{"encoder_arch": "densenet", "model": "model that answers yes/no questions on an image's attributes", "dataset": "rosettes with rotational symmetry", "train_examples": 48750, "image_size": 64, "crop_scale_min": 1, "horizontal_flip": true, "questions_per_image": 8, "encoder_norm": "batchnorm", "encoder_activation": "elu", "encoder_depths": [4, 9, 4], "encoder_kernel_size": 3, "encoder_stem": "deep", "encoder_growth_rate": 32, "fusion": "prefix", "fusion_encoder_width": 256, "fusion_encoder_layers": 8, "fusion_encoder_norm": "rmsnorm", "fusion_encoder_norm_position": "pre", "fusion_encoder_activation": "swiglu", "fusion_encoder_mlp_ratio": 3, "fusion_encoder_head_dim": 16, "fusion_encoder_fused_qkv": false, "fusion_encoder_bias": "all", "fusion_encoder_qk_norm": true, "fusion_encoder_parallel_block": false, "fusion_encoder_inner_norm": true, "fusion_encoder_positions": "learned", "fusion_encoder_connector": "mlp", "init": "lecun_normal", "residual_init": "zero_last", "optimizer": "soap", "beta2": 0.99, "lr": 0.003, "beta1": 0.9, "shampoo_beta": 0.99, "eps": 1e-08, "precondition_frequency": 50, "max_precond_dim": 1024, "one_sided": true, "adamw_lr_other_params": 0.00072, "grad_clip": 5.0, "steps": 10800, "batch_size": 256, "epochs": 56.7, "lr_schedule": "cosine", "final_lr_fraction": 0.1, "warmup_steps": 1080, "weight_decay": 0.2, "adamw_weight_decay_other_params": 0.05}
Rows from block 4 of the image encoder of a small model that answers yes/no questions on an image's attributes, named by matrix and row number. Rows with one number belong to one channel. Each number is 50 + 15 x the weight over its row's rms, rounded and kept within 0 to 99. All counts start at 0. After the name is the row's rms in percent of the matrix's.
Before each channel's rows are labels from the 100 images, of 14848, where the channel reaches its highest value: "colour at peak" is the nearest of a few named colours to the mean colour under the peak. Only what is clearly more common there than usual is listed. The data: rosettes with rotational symmetry. In brackets: how many of the 100, against the usual share in percent.
# conv1: bottleneck pointwise conv (encoder.blocks.5.conv1.weight, 128x80x1x1), inputs 0-79
# conv2: growth 3x3 conv (encoder.blocks.5.conv2.weight, 32x128x3x3, transposed, each kernel summed), outputs 0-31

colour at peak: purple (41 vs 2)
conv1.108 104:84 31 43 83 60 22 48 52 46 78 67 77 71 41 56 43 71 68 72 29 68 62 58 61 66 34 41 50 42 39 34 38 47 46 53 43 73 43 66 54 39 76 52 82 35 52 52 67 38 37 58 49 53 57 49 38 68 56 61 42 31 38 74 51 36 51 40 40 47 68 76 63 38 39 19 42 53 58 64 44
conv2.108 099:44 32 38 45 61 71 35 46 49 58 64 61 56 55 52 34 64 57 53 39 50 53 52 46 50 28 99 56 55 42 52 59

colour at peak: orange (63 vs 0.7)
conv1.117 096:31 46 25 55 53 25 43 39 47 45 48 52 46 86 42 52 33 44 55 50 41 30 28 67 51 99 33 42 47 40 18 42 63 32 67 44 53 62 33 55 57 08 47 44 62 45 74 50 49 49 86 49 51 37 42 52 60 51 38 49 66 26 29 48 36 61 45 64 41 65 34 39 50 61 35 59 55 35 36 51
conv2.117 087:61 63 52 48 41 48 52 61 49 46 72 55 59 42 50 99 51 53 62 50 45 65 56 57 63 70 54 41 78 68 41 27

colour at peak: orange (35 vs 0.7)
conv1.65 100:43 54 60 73 61 40 60 23 25 26 51 37 25 79 44 31 51 47 67 44 53 48 41 56 51 59 47 73 47 45 15 45 32 41 63 65 24 53 58 49 34 24 46 53 48 26 33 64 29 83 65 46 40 82 42 70 70 42 76 48 52 26 53 67 33 51 52 39 54 44 48 22 43 52 36 59 57 50 43 56
conv2.65 112:55 43 61 47 69 54 67 46 52 50 68 55 47 47 63 99 66 56 57 49 27 63 67 59 54 48 48 58 58 63 37 42

colour at peak: grey (96 vs 24.8)
conv1.59 097:37 64 49 33 47 59 52 47 51 36 33 67 51 41 32 45 55 42 27 58 50 40 52 38 43 24 89 40 40 58 74 54 54 64 34 48 55 48 28 47 69 73 65 76 48 55 28 26 72 43 35 64 56 35 56 51 30 59 38 30 39 73 73 24 51 42 69 55 89 40 43 52 39 54 56 55 23 54 32 23
conv2.59 072:54 30 49 48 24 61 49 38 39 47 53 73 61 51 57 52 49 74 54 50 23 37 32 74 59 62 61 54 55 89 70 67

colour at peak: orange (53 vs 0.7)
conv1.86 097:61 52 46 85 51 55 53 58 52 46 36 39 63 77 24 68 34 43 74 22 51 46 58 77 52 84 40 60 44 36 31 50 48 39 45 69 46 37 42 56 68 57 68 50 48 15 57 64 27 44 79 57 43 66 39 55 75 53 56 47 60 24 39 53 33 45 39 50 51 56 50 32 74 69 27 76 53 55 29 58
conv2.86 112:70 52 53 47 80 43 46 55 61 65 53 75 44 48 55 87 70 69 62 47 26 59 53 62 50 57 78 53 68 65 49 34

colour at peak: green (31 vs 5.5)
conv1.69 096:73 49 30 65 55 51 44 68 47 63 65 76 58 47 55 47 14 45 47 55 19 53 42 48 85 59 46 41 44 69 46 36 83 53 59 36 59 55 54 46 70 23 44 31 51 58 51 50 48 34 61 31 59 47 52 61 65 37 50 48 85 49 07 49 45 52 30 44 48 55 62 69 48 74 17 48 51 27 57 46
conv2.69 092:59 49 45 18 52 52 36 57 61 55 67 50 58 56 38 40 42 28 57 51 70 49 52 47 56 95 77 29 61 71 48 40

colour at peak: grey (51 vs 24.8)
conv1.77 095:51 62 39 41 40 48 50 61 36 59 64 51 53 49 57 59 25 15 53 74 17 60 55 51 51 71 76 39 43 77 54 36 69 43 36 39 67 66 50 82 67 42 42 54 31 56 46 54 62 27 67 54 75 24 60 43 62 54 46 71 76 89 40 55 59 60 53 58 58 51 31 50 25 72 44 53 43 38 31 45
conv2.77 100:25 46 30 30 67 74 51 61 68 56 68 43 66 56 37 40 37 22 47 50 53 45 41 59 56 73 53 33 59 80 63 68

colour at peak: grey (69 vs 24.8)
conv1.73 114:29 38 50 20 39 46 59 40 59 41 29 29 44 42 43 36 52 37 44 42 32 48 48 27 38 65 27 45 50 37 13 57 32 38 52 23 31 48 52 39 28 18 38 20 55 38 58 42 28 52 58 61 36 63 24 56 42 36 51 35 37 13 36 53 39 52 54 24 30 42 21 43 48 35 48 43 59 39 57 46
conv2.73 126:71 50 48 55 27 27 50 51 54 53 51 43 38 49 53 48 39 50 50 52 62 46 60 35 49 46 00 46 30 29 29 37

colour at peak: red (42 vs 1)
conv1.24 098:38 61 51 76 53 49 52 46 30 26 55 46 27 86 27 49 49 43 71 39 38 51 40 68 64 88 38 80 48 57 25 46 42 33 57 72 34 56 38 46 62 43 42 61 55 16 44 61 29 49 53 53 40 47 46 68 73 37 52 49 60 40 35 72 35 55 35 43 45 42 28 18 41 68 40 50 55 45 20 58
conv2.24 111:58 50 56 60 86 38 61 51 58 44 58 60 40 46 51 99 56 61 53 54 26 64 59 65 49 56 58 40 55 59 42 28

colour at peak: green (36 vs 5.5)
conv1.31 102:87 48 41 80 41 28 61 67 50 80 67 87 61 29 36 51 37 64 73 36 46 71 53 54 69 27 41 39 46 33 39 34 56 48 64 31 83 41 48 60 58 59 50 61 38 43 37 61 59 66 63 34 53 66 42 45 54 48 38 43 34 59 48 60 59 50 34 48 55 75 77 78 52 41 29 36 51 47 66 37
conv2.31 098:46 36 54 46 40 43 33 41 46 48 69 60 59 60 57 22 51 58 43 48 64 57 54 48 52 50 99 52 57 46 48 38

colour at peak: brown (67 vs 38.5)
conv1.106 105:27 37 45 47 44 42 60 33 48 26 51 34 23 65 59 42 37 40 48 47 40 34 41 42 38 65 55 51 54 35 19 49 15 47 44 61 52 62 38 70 22 06 40 48 40 24 40 50 47 53 65 48 40 75 49 61 40 52 90 38 53 25 40 41 51 52 61 28 23 39 41 27 36 46 31 62 47 39 43 49
conv2.106 115:44 36 59 48 35 51 59 33 51 41 58 42 65 66 50 92 40 45 46 54 20 56 57 36 62 41 08 60 54 47 30 52

colour at peak: red (80 vs 1)
conv1.97 108:42 63 59 80 67 40 35 47 42 18 80 51 43 78 38 47 40 52 73 56 66 57 31 63 72 65 80 78 54 61 63 51 58 51 67 67 42 52 34 48 51 56 60 90 64 54 42 45 54 49 46 61 41 38 74 53 41 61 52 62 46 73 65 77 70 56 53 61 73 58 38 30 26 60 48 59 62 62 37 61
conv2.97 116:46 52 74 55 50 41 60 47 45 45 59 40 45 43 58 99 51 69 62 63 45 57 49 66 65 39 83 55 53 81 56 59

colour at peak: purple (32 vs 2)
conv1.15 093:68 34 56 83 57 44 58 55 43 57 59 61 54 35 75 39 12 65 53 40 47 59 58 58 69 30 86 50 61 67 43 36 52 56 60 30 76 71 44 71 52 11 48 42 55 47 26 56 58 53 64 34 45 77 30 42 66 35 64 32 51 50 17 58 66 54 54 37 58 50 66 58 36 53 30 59 45 36 63 53
conv2.15 092:33 42 43 23 42 60 47 34 49 58 68 52 77 72 54 53 53 28 44 60 48 48 52 43 66 72 94 51 44 65 32 58

colour at peak: red (71 vs 1)
conv1.21 100:34 57 57 75 57 40 42 29 27 11 74 46 47 80 48 52 54 45 72 37 54 46 32 67 62 79 62 81 59 69 27 42 47 38 58 77 33 57 30 44 59 26 44 79 56 30 43 38 46 55 54 60 54 53 58 56 44 49 53 51 61 58 51 78 53 52 53 55 52 60 36 18 28 64 41 54 50 57 21 61
conv2.21 128:43 56 58 52 64 52 62 44 44 45 61 55 52 44 58 99 52 57 55 58 27 61 65 60 53 45 75 49 63 63 49 41

colour at peak: red (28 vs 1)
conv1.50 097:20 25 28 58 71 42 41 23 44 28 59 40 22 77 66 24 42 82 58 54 59 42 28 47 42 59 50 65 66 46 17 58 46 42 64 47 39 60 37 49 27 07 40 52 57 34 38 40 51 57 51 40 35 44 44 40 41 39 69 49 44 45 48 62 43 54 54 54 45 44 38 22 23 60 38 72 51 48 48 66
conv2.50 121:47 46 53 42 33 58 54 37 52 42 68 43 57 55 56 99 55 47 66 69 29 57 59 49 67 52 44 43 47 62 36 57

colour at peak: blue (30 vs 3.1)
conv1.79 104:65 56 37 69 57 55 51 59 34 38 73 64 59 51 67 52 21 51 43 52 25 57 46 59 74 64 67 54 61 77 44 36 75 49 59 47 62 63 54 58 61 05 44 39 49 51 31 54 57 40 61 33 62 60 44 54 65 34 64 44 85 59 05 57 58 55 54 45 61 52 48 47 33 84 26 64 45 32 51 63
conv2.79 102:48 51 44 16 54 63 46 51 57 62 66 49 67 59 40 72 46 24 57 58 49 45 49 52 60 89 76 44 71 78 47 51

colour at peak: black (49 vs 18.6)
conv1.91 118:53 73 45 80 71 57 73 52 31 31 53 59 37 43 40 68 39 49 72 44 67 72 54 54 76 48 45 64 19 49 75 29 53 30 58 52 18 57 47 26 56 91 51 45 47 62 39 72 40 50 34 49 47 41 36 47 70 47 21 59 58 55 46 63 50 51 57 30 45 45 24 52 66 53 59 40 71 77 47 58
conv2.91 159:46 48 56 57 99 45 47 61 53 53 61 42 41 49 45 33 51 51 51 42 61 54 39 70 54 43 64 48 25 41 49 40

colour at peak: brown (64 vs 38.5)
conv1.110 096:30 63 55 46 46 62 70 68 36 32 36 58 59 33 43 57 46 39 29 50 35 60 53 41 35 42 55 56 44 64 92 54 61 74 38 45 63 53 38 51 56 56 84 48 37 34 47 40 66 32 17 84 44 38 57 52 48 58 24 49 41 58 55 24 68 23 48 42 90 41 30 41 53 64 54 43 45 64 42 28
conv2.110 072:68 52 57 43 89 43 49 51 59 60 39 62 34 49 50 33 41 64 53 56 29 44 14 57 49 63 73 44 31 74 61 66

colour at peak: grey (89 vs 24.8)
conv1.22 099:39 65 45 42 63 51 47 50 50 32 27 62 50 42 20 33 54 49 31 46 57 40 49 49 33 22 83 44 38 45 67 35 50 47 43 43 36 55 27 28 54 83 59 66 60 52 23 31 71 44 17 61 43 38 65 54 31 57 39 24 34 57 79 17 54 38 66 48 73 41 41 57 48 42 57 59 38 63 43 29
conv2.22 067:45 34 51 55 27 63 44 33 34 38 50 76 53 44 54 47 46 78 50 35 17 42 29 77 47 49 62 43 57 79 67 49

colour at peak: purple (26 vs 2)
conv1.58 106:85 29 39 89 66 41 53 49 49 75 71 82 72 41 38 47 29 76 71 38 54 70 50 63 65 31 60 54 44 47 36 37 67 53 44 37 85 51 34 62 51 74 62 61 41 56 48 50 52 51 55 45 45 44 48 33 58 46 65 43 25 59 53 61 47 43 46 46 52 76 79 66 31 41 22 52 48 57 66 43
conv2.58 104:42 40 52 42 55 52 38 39 39 53 67 66 63 64 54 46 56 61 56 50 56 56 53 54 59 43 99 49 49 52 52 51

colour at peak: black (95 vs 18.6)
conv1.88 105:58 65 47 43 59 44 43 45 48 41 19 56 56 39 33 61 34 39 44 52 32 48 29 53 43 43 62 52 09 57 49 20 46 32 23 71 53 67 33 62 76 89 42 72 43 63 20 36 64 26 56 43 34 34 50 54 29 69 41 28 54 52 59 25 64 64 49 62 34 36 35 51 41 53 34 42 55 57 37 50
conv2.88 105:32 11 34 46 69 58 44 29 42 42 71 50 58 55 31 33 43 47 49 35 24 68 36 76 45 36 40 50 46 52 70 52

colour at peak: brown (73 vs 38.5)
conv1.4 110:56 40 35 73 39 73 45 46 66 42 60 47 66 88 63 44 45 41 53 41 53 58 67 48 57 56 41 54 95 53 77 73 51 65 41 21 46 47 66 43 43 51 75 62 39 68 65 70 45 30 33 67 44 38 48 38 82 34 24 69 63 36 42 57 57 52 47 39 64 49 32 34 63 59 43 68 75 59 59 39
conv2.4 157:80 66 54 32 87 43 41 60 49 58 30 60 31 47 57 50 61 51 61 57 63 51 52 59 44 79 69 33 35 68 48 73

colour at peak: green (53 vs 5.5)
conv1.43 095:50 43 45 49 48 54 60 53 49 51 29 32 60 44 44 45 26 51 36 27 36 40 53 50 41 57 29 46 52 43 23 61 46 41 52 21 52 45 65 58 64 00 57 19 65 49 47 42 34 56 58 50 43 82 04 57 50 37 51 23 56 16 32 54 35 53 37 43 39 52 58 49 49 52 31 56 52 48 56 51
conv2.43 090:77 58 44 36 20 27 57 44 52 64 64 71 56 42 52 67 65 56 68 50 51 44 63 35 56 82 45 68 62 62 34 28

colour at peak: grey (66 vs 24.8)
conv1.74 103:40 37 70 50 46 37 64 51 48 44 33 26 27 37 54 37 26 44 43 41 45 50 59 37 43 38 51 39 55 36 24 50 32 46 50 32 42 58 58 65 28 09 46 32 50 53 40 61 39 53 64 31 37 86 21 55 61 35 76 30 62 09 34 48 55 59 61 15 34 29 47 54 49 44 38 47 56 38 53 52
conv2.74 090:46 33 48 30 50 40 51 33 45 51 60 38 59 73 49 33 48 38 42 56 58 46 52 31 68 55 02 67 33 42 21 53

colour at peak: green (42 vs 5.5)
conv1.38 092:58 38 36 58 51 49 57 51 43 54 59 60 51 51 48 37 16 48 36 43 22 44 43 53 63 66 40 38 57 54 31 50 69 49 65 21 63 55 53 62 59 00 61 15 57 55 41 41 48 49 55 35 48 62 29 59 55 40 52 36 70 36 10 55 52 43 41 45 52 58 61 59 39 67 29 49 51 45 61 47
conv2.38 086:69 53 47 22 19 39 54 52 55 59 72 58 63 50 50 76 51 40 59 59 64 47 60 40 66 83 68 48 64 74 41 34

colour at peak: green (38 vs 5.5)
conv1.47 092:77 49 47 58 30 42 51 60 61 72 43 59 76 28 47 52 54 45 48 26 54 58 54 48 55 42 27 37 51 31 41 59 52 54 53 03 60 33 72 49 62 36 83 23 63 58 49 47 19 40 42 73 55 63 20 55 62 36 39 34 51 35 38 58 33 63 21 45 50 61 71 63 61 66 51 43 49 75 55 44
conv2.47 100:87 54 35 36 33 39 45 53 61 68 63 70 45 47 46 33 63 60 77 37 71 33 62 33 47 65 78 54 60 51 50 45

colour at peak: blue (31 vs 3.1)
conv1.111 097:49 49 36 57 55 44 48 61 43 45 65 64 46 50 63 43 13 47 38 57 24 50 45 52 68 61 72 39 54 75 37 29 71 46 59 38 62 66 47 63 52 00 41 31 52 54 39 53 57 38 70 33 55 56 42 55 62 31 59 40 75 51 01 58 60 57 50 43 53 45 52 49 33 72 27 67 44 25 51 53
conv2.111 087:39 44 42 16 38 61 47 45 57 54 69 43 77 62 41 66 40 21 50 57 54 49 52 48 65 92 54 39 63 72 40 49

colour at peak: green (25 vs 5.5)
conv1.30 096:57 37 62 50 63 25 61 46 61 62 45 42 31 39 62 44 48 41 53 33 48 52 55 31 48 39 33 32 33 23 19 43 39 31 68 19 47 66 58 51 09 25 25 44 43 66 50 58 41 53 67 32 46 76 37 38 67 42 59 38 54 17 48 48 35 59 51 23 34 45 59 59 48 26 32 42 59 24 64 48
conv2.30 081:37 21 38 44 41 56 54 55 46 44 76 37 58 67 45 23 55 43 38 58 74 56 53 31 75 33 28 55 36 32 26 57

colour at peak: grey (76 vs 24.8)
conv1.42 098:54 58 32 45 43 41 51 65 49 60 46 54 49 67 39 47 27 28 55 42 14 45 44 48 58 83 35 43 36 51 39 30 70 36 19 48 54 63 45 66 68 55 46 39 44 49 66 62 49 23 65 43 53 43 44 74 66 31 53 47 84 28 12 44 46 56 28 43 48 37 41 57 42 59 13 66 43 31 28 41
conv2.42 089:65 40 42 26 91 43 40 52 55 44 52 61 53 60 30 44 40 42 52 50 48 69 45 66 39 81 31 21 61 67 52 38

colour at peak: orange (42 vs 0.7)
conv1.37 110:29 13 42 52 46 42 48 38 39 41 45 48 46 69 40 23 41 49 51 43 45 43 27 66 23 56 50 43 58 51 02 40 42 46 31 34 45 35 25 62 26 04 50 30 41 38 61 28 44 49 55 65 25 43 48 39 33 45 74 46 35 22 52 65 44 41 56 55 43 64 49 37 43 35 37 68 54 51 51 57
conv2.37 114:63 56 56 58 08 49 60 46 47 48 56 54 60 51 62 99 58 68 52 68 45 59 63 51 67 35 61 53 47 62 42 50